config.toml
arch = "convnext_v2"
model = "self-supervised image encoder"
dataset = "simulated stained blood smears"
train_examples = 195000
image_size = 32
crop_scale_min = 0.3
horizontal_flip = true
color_jitter = 0.4
method = "moco_v3"
isotropic = false
norm = "layernorm"
hidden_act = "quick_gelu"
mlp_ratio = 3
layer_scale_init = 1.0
inner_norm = false
moe = "soft"
drop_path = 0.1
num_experts = 8
moe_every = 2
expert_mlp_ratio = 2
slots_per_expert = 2
shared_expert = false
patch_size = [2, 2]
depths = [2, 5, 5]
widths = [48, 96, 192]
kernel_size = 3
projector_hidden = 512
projector_out = 256
projector_hidden_layers = 1
temperature = 0.1
target_momentum = 0.99
residual_init = "none"
optimizer = "adamw"
learning_rate = 0.0015
beta1 = 0.85
beta2 = 0.98
eps = 1e-10
max_grad_norm = 3.0
max_steps = 7900
batch_size = 512
epochs = 20.7
lr_schedule = "linear"
final_lr_fraction = 0
warmup_steps = 150
weight_decay = 0.0
Rows from expert 4 of block 5, named by matrix and row number. Rows with one number belong to one neuron. Each number is 128 + 32 x the weight over its row's rms, rounded and kept within 0 to 255. All counts start at 0. Numbers have three digits each. After the name is the row's rms in percent of the matrix's.
# up: expert up (model.blocks.5.mlp.up, 8x192x96), inputs 0-95
# down: expert down (model.blocks.5.mlp.down, 8x96x192, transposed), outputs 0-95
up.4 094:089133105114155112151092153145165116127130118075131056073153144122183079156156090120131130156101125108136099141126135135162130094160128094142136072068149143183233118121154142109126109121109175175157129072095140072146078125207146145130141091116173140149128143148141093206105117156133159092
down.4 088:149144099173116149110042156147114185170116086130099136145110073195155165086191112145145175175160095096110167137171122140087078111219127174189114066143060119150114100144080095156128123144107153135117164099109116123149142129145155122112092128093111121150096084095145127117137141119156139147
up.5 083:131112141158170131156164082127121113214143087131136123154162088121145133149070071149078061139112161119115119152131080103083095111127177183120072089141117140093134118142161145150152088127135182100078170132125053188121078140093102122146085188122151137101100114092079101161118109163119148105
down.5 089:150144167143102112128092145149075076077084107121170119127109121130129107133157108098129106116179078098142086152143169137143133139129133088150172055150130125080142119176149114173189185128164107121107119149136131102120162095060163170148121139141126129126122069152080176086249116117122109166
up.6 087:113125155116096087122106157126126125165131124115130130125095138164134129149155114115114160137183141141138080065149151185056137148087150205100116182097170137100054110089120114109109105131171168071129107163162202114137160121210134107109177158107133160137173078120137144093174162115156147077
down.6 088:086129166115079121133148124103126169122116158087130136110115090101167161149139216123130106085071136168156103114134095132205125130131126137086077071121094183158109156059138162121118112130149099171142113158087165163067110154144126110140155068086188166108140177149124111164059168112123116146
up.7 092:117185112150148112128122101122081135076149086150144120087157169165135152137125101115145125116109117158165132095137156130137114110165141124110141097089101157115172108184152180092138152101243225166134099069078134108187125106171090103131109143174113124101139103115088145148086144148152106196
down.7 091:147121124129091158143112153112141165122177113109093071163090128174108157192108159090101100136145096137173116113114107136091091143086175087156156118084092119169155135143087136139116117131150140101152168150121128101128067111118003208091138151134146128171137101183076119149190156142113143114
up.8 092:121109122180168163145140179106198149200064136145106160109119088144124109182099097110115084161146144102097111086151104153068119089093087090153124132098141154203108179135137137102155087109195097146112117137115079181097132114097133104101099119129170114106105075066123128162136092129086159113
down.8 093:166084121137136125141078103109136107145128159155120136117192114135147123159155153144122123070110095156161182128156082107112190134181122048091153095110122141105183150127126090115130154085134232103092113100148120035098112086127157107127156105137155159085115104146086140130194129121186127134
up.9 095:126099150132138122113197122154120130156112102083170130107186163140097152134071085147134119107194099161176120080115138134060152174118173133123148102175127101131114101193139126107077092096102157203101115168093126105103129129148136175127149153203175098127194085155109175169121115128095143149
down.9 091:097154119101137127117170121121177139166176106130116103182123104104125114159148169123108096129080123145179067077097149144070163106109160063134123115069096150136132112082088140139125121096129124150164152144156150091115140043168129103136116082182139092078078134158155137144195097098199157083
up.10 095:082082205128118125146165119139086150078200132172146157117100131118114074163149101089107129126161179147189119121099141119110106086108125130104138137101166072122112125108074126091077109144144169124136157154166137097195144076189108042117165150179141145149138146150110176143133178133147132096
down.10 098:152142164112088136157135109117136155096121164108136118169156133165163158120165174124136128106062100186162124075135147060180101104115132085145079111102113162174110154063117089111171126093116141092175107147146136106079113084120118206073123100122171118163147151152115066198159158126166102151
up.11 121:085140134158160074092203110127101170136162079162139116064145159082154175152143143130026143113128138118147171198169122159111127100132135137167135185117125119148135116100108129137139078135068125156140111145133100092153090124144130182077166066184103165077151140097097134102092128133104140144
down.11 150:111134107111096124119111154182073139086146103101114118101125103087075128135071104104075151162182149117164114159110134122135147126059163121123119099126165151105191108137143166097064084155204134124136084129139124213179090089096099182154191141125128145168153168144100148149180132146127115158
up.12 085:139121123160115128085096129110162100130105115129094135119157141136165149122149098121090068160157159063095166180146080135143167156074137146138049120031220118131116139121173123126128163140174083092109147067096143185124145110128150153174105124105154186154123120146179108130130073113148113142
down.12 082:134113101100144084179135120169115087091144150141118062119163151121083128118091137063114101122116158104101118124134100195126144123120116172124086174111157105104184151101154148048087152169116134111161137191125095189148057131099132175168168158148173118108164163123123128080115142172073109173
up.13 094:176126051133169124110131156122122119122091154103089117128158205124101159101167149151123077143102094125111124147101174118164088173070091165155172122094174197138187124120144133125127142147076061091095123114082112190108169157082174143120123132112118076177121134155095079097129103120105155129
down.13 087:093090167116137148109091155122128116140105126157046064134081120177120117018091093150098160076157125123090153116113142182103164123192133185140119071093124121111141122210122137170126162159099090114129161132101092113114136138154184115156142127099106153120124113087117178080134137137139089140
up.14 117:155106113146138110068146098111058107172121099131142139124077083163102131156135105146138137128109126131186123000188181122144107105153144146145155128103114125196126175197112136091180073176161165139091143090180110127152098081122111164128131099160113121131170078107142139130124143109137137122
down.14 121:102060084156124133053103085155138122186170194142135104171163187132130151171085170068080163059132111069111128103117084162155146145108185119109126090140153120100128104126167146108154123126064143145128126094187091131127094140127102132096104121143069110124104146121175133116163080117131159146
up.15 095:148105122120189125100092051148146126151130114073131152099165099098109149126101169144114208171101163105171127103065092122148105076150114124155116145079121117166087139122139090069096097086175145103096108082118090132175115174078169134138083133126074141165115160138147128159167156160118123194
down.15 098:073111095121136143119109114065083124162099107143189104116146113200125131205185122130117108089127110117146092130116068145169082146146161144105144154112177152155103149155180148087143078179123092164067158170129152114164154123114220137080138124123086133127101113120127138088129171131077167138
up.16 109:166155153152151117092145143088097071149197139136093121103102112133123121104121120084113092158084155125127179147132105093113077119133178107193037112116135092159156067170133123182126132132109190126127115143157152065141154174150112189153135125125096149124094140114192120158055176092146139124
down.16 127:118130140147149136125129057169147096148108066143143148116122192130148093102123105122146124106097158102149111138152092062090128118210090115129163194145097112136136187141099107149177157103036157141069132170165137069156135174130159149132110113139082154128147080143164079086099100116159104149
up.17 097:209174098119140103148113084101126116117123169088106157126167122114176159128076087150197110119130154124077106162061131115116142114114040143162079086169133111084131094117102142142100119137114112146138090182132184138119131138060099142170121189104124112190135158126103091123153169116104126187
down.17 082:160160131067111191121106110081136125181107097134136151147102167101162148109119065116186146118113072113118143144083125134051110085170068111180155134150131130148073149121167115179181130175136129122102204124102167174097133167165163145148102152101116142181123122124142137149132189130080104097
up.18 119:113101144122144087104144118139106125126144128071156131130154194131116170149118126062218144139168113146164132072090133088087131099115132149124136102118123178081087064128168119119102101117154092161183121082123163089104150166178115100155112104199146142056149059121136129098136113102119170074
down.18 116:133176124158146138117164101149146136101144117135112098124114150134125143165110101120153123154148092129159166079182095155070127132099106066174132139095091153100173091090098139213118165134069140097191180138155117063162095075133030098134151127143170120090087139164126168110164108114150137107
up.19 089:121162120151177155099130104059136098086061138116101113129130143124163152149054102145158144135126093130049104081150117169086167095091085105144178124113088105111137125140138128190139140164255174124141118120152149116129100104127129156155136139119167117140108069106137090120077148115091085124
down.19 082:147147128129055141098139150133134157127133177116155148052139101120120080170125155172119161143139056135160146124129151048165129109156134118150087156128133170155158146112076124127119160102084173127069084149105063119075146126185123119080078030111149126168174119127151117133158102136111105137
up.20 108:145175093141119127113042060076111061098048188101165158130091102094096086113043125110109148104100082113121118111082145137110114132074081115146141139097147087090118166141103175130171130114139145101138175171113130174177101128108120141105116136155130116087108089084159142117164142126103133133
down.20 114:092113145143116129086097115108138110119129197122164138075147172162173098124161178099154126106103130110076153117127128100133110130201127159118153182173132119149151153131169117120170168101097126117077151155131111041111180148105203143065094130113121141161146109105181156093094193149058126116
up.21 106:145165164120098129157089083121118114120139118076085125148103143105162128137057130120166153134114127152054101152152132161074129135132029082156119117078086126091137080126134156171114160097214104159093163155147190137098123117121117136143065117103153120170105113118114074084088161107170115148
down.21 092:156157143135136164154128221128137191104107101128113159102111102137166137140116131147160102148158057118114168129096156105139074064154090158200123157198130160198084197084097115141166125082117137097152152103067156130107132152125114121107081111120133107201154110130163115141121117139120123169
up.22 116:134157104128150129136133087130118115099113105102127150086185164120084127139020118183148143131101120137093108151114140154038136120172070065156155142119099095118156106156111101150154131121150183172145131153128149120117108094127076197081101146114106105104161111081081103127116160091044144150
down.22 101:124208138150129141124102147165157113054160107152130132146093160119123127125123114142122096108110079113206099133129152134105107067127126107150094145110134131153127136125110099128150164062124182098085116115103147153076099049157083184098125109180155134190164060156170161134185177123160091123
up.23 114:159088108187124132138154083106071126107129068081125144098108144144150117178144151112113102137146193162140119102130148144157179135178110129165119104131114124139094121122117091089155084120167116137139143086151110079132151111173112078098115216172149163082126116157127124088085117107251095104
down.23 132:097078114110147109067093145130071094161146178165143091144164067118085144124090109106094154084178159065071152137064107135154135159168173152108107103110172129063163132144159155135105096135125090179147120125116087181098132105135171123139159133144101157140108180054149104118128097090095122130
up.24 083:142123143096112124091123161102157158125135104080139164166096181103091160149121136167112144143112093104158133120092102173091123077107160121151154131125166145149152161149091149124108120106160046086113077139083132150089166147088164152143100127114129121208141088174086152121136165154023128209
down.24 076:111098138133110146165067135071100123191153160151106083132172110147167076048161154164099148113136104172109126167132113157121108063195149181067154097061135160105173166145102101140089126130147135097131178132100110103082117114167159080149123130115087079154103089132141110103101168112143128112
up.25 087:103146072128102095123113108140151105128168143151098155138134072130137128144157129131101137141116108147179195157116194114115104100157181073127048066104144143050151150221147132142117162112134186136111140082136115101137119150077060156138120151127189148083123091090100103086101106131147139109
down.25 090:160193140172097132155095155161123134113122140160164130140104150149103112153114138116093157131131158098138098078144154113137165134092127105187136076092095100156173079119128102166124148137132127164145124060146092133157118129096038167079027129137158132152146099181093119073182082152148107179
up.26 094:224116135102125106128138109083149118108111129080145102135091089092107106134094127097108149155118108134089132135076120154132164168142000116205108100150134096102086125133168133162129147169119138102167153095177138147117136153143080117110129165114081134090101139123197104117131119100117070106
down.26 092:097067085107167148136056122097162150119132125139195185094163075150164109092190103191179136114130122113140130135176135119171127092111154123116148175144092158152084136128125156132190074139097163104101155132093186104114150170105191077125123144115137103085110083138164169134083121107106155127
up.27 124:171111098164173125136121158106049072176143135155126110094096086153092149114144112118148118123102154136134128047106083134109076135146144103195137099130124073179150200172142153117134116168152122106105128111143128133170137152117114181116174086178118121156179062090142081190094154128107149160
down.27 131:106060123154174159100134089154160115184133128115119079190146205171166126130102185066081131074097160110118135118136093124088155169161163077108125155135138148119136113112178141107171126080074119110088133120204113095129119142124160136075138098165103158098136139127156149095165116144163156073
up.28 092:146147144131122104109077084114137130190073151148144120151091103111161128123079155157120103175125147041182157123105040183131121141140143121121073131101153063155095129112156099097121147132147180079171140159186111083065143124083168084106159133122113127140113145151147132061172148141110130100
down.28 095:119130137160094104188170119120109120133084145084189159080159105132111107084174113133146093168111092123104105133142138100153082140070160202128142187187162116156141155155115190145126088144077090131104110188084137124138134164076146106103142178071126099116126144073151060113096134154101136156
up.29 104:141111071164133155152065046120093130125114108117120127153067145136113157080081148127096145114162135160148143163029112070083093139090196120161085114128135130124173123170138145139139105134103065143078177210121131132145120117117162147173089110164129110109123122092136096137130095150157177129
down.29 102:116121152171182164102134138097174064163153145154119104163125162076148144064116112127145093126127159077142111095130148101131157116121134095124157118111100090108115088176118149185170238111053109102136119120118123040124125063129163081149126118166120108101096124084137176101107150133142103113
up.30 100:112097112158144146124096016130129130118129144127108143059124059094092077119080152081114132115132137176134129114106129110095121181145108177116147173115136070131105115115110082128117143103060161125115103162101181158112134170124112148093159158122153138098190092108133136064176140088204148119
down.30 106:083127136075122147108131126103136139069123125122142163132114138118107123137134107118155076092096169115136060123104192110132161142048109140179108113134107167160073151087116199106093134116137089166136128142115166128152120135110159058138138096160152184084193225146116112092112182140116149081
up.31 121:219133094161165121080092112125123120109107159066098090115093105089137120116080164122118128219112184143071172135113076120129137142110095111172072130097189096175173120151155098139091110151104110151136162139180184126090095152100154110106149138139134152104096141139174100128172113109161104095
down.31 140:079142156100128152134153096109116146099070126123202129093166090158080102132235134114106119124115143107143057169141110133133080109120145145109160129145145182153105174122140184110119093190081111150093144172092181148144157126088179129098101134157097139102100078174158075139112149100127163140
up.32 138:136136144143119073105131119093155159101108092136099164118164170118137175132138168120087149131138112116111160204120154101114119149107075104159136177150157124103137082139121126243118141137095107149150135160112169079105109171119115193105157104130109154060094150053097134055102148106118074093
down.32 129:174177113114101117141083134176152128090132057123069161081088123102112129076083084159128109172108159128115163125119139065119140096112113094163129166187085148126154088131087115133093158098148135076157105093092168144116094115143086129132176106133209117168143138165128114199126165094152099171
up.33 089:177147165194094125150148149110127091085059118107125190125102179112094099087105129166087119122129127144180128171116123155089097161121148134146134094157152074197081182084130127144140136152047083148064116154098121122061119149075143122104102153125153108176133110148117093134131109148135089076
down.33 083:143143167105180106135123166137174067153118197156128122167077121082153125080115130117132136118156199118188076122103147127096173122160146103024102135113106123097184111156072145108080125114109085129138086108132104122146191102136200166172110107171154124115118111148107110119180123138127111137
up.34 116:117104102165166148135116132136147125218161112127127115151152113130143184132070125111117154131140127098145148126117078064157127133068167140162062033101190122083135063121089106120116108113142124105105122103131111055110184183092072152094161102154139165139142087088160122115136089137110138146
down.34 124:125189157179167110137125103156149033133122102157156095168138190140100115130101138136124118140157138150146107161148140150121125151127114125145168101118118093063196098177138074170159214130104119112121153095170102082168139116086085127169121182157081074113116090123132180103149105084102101133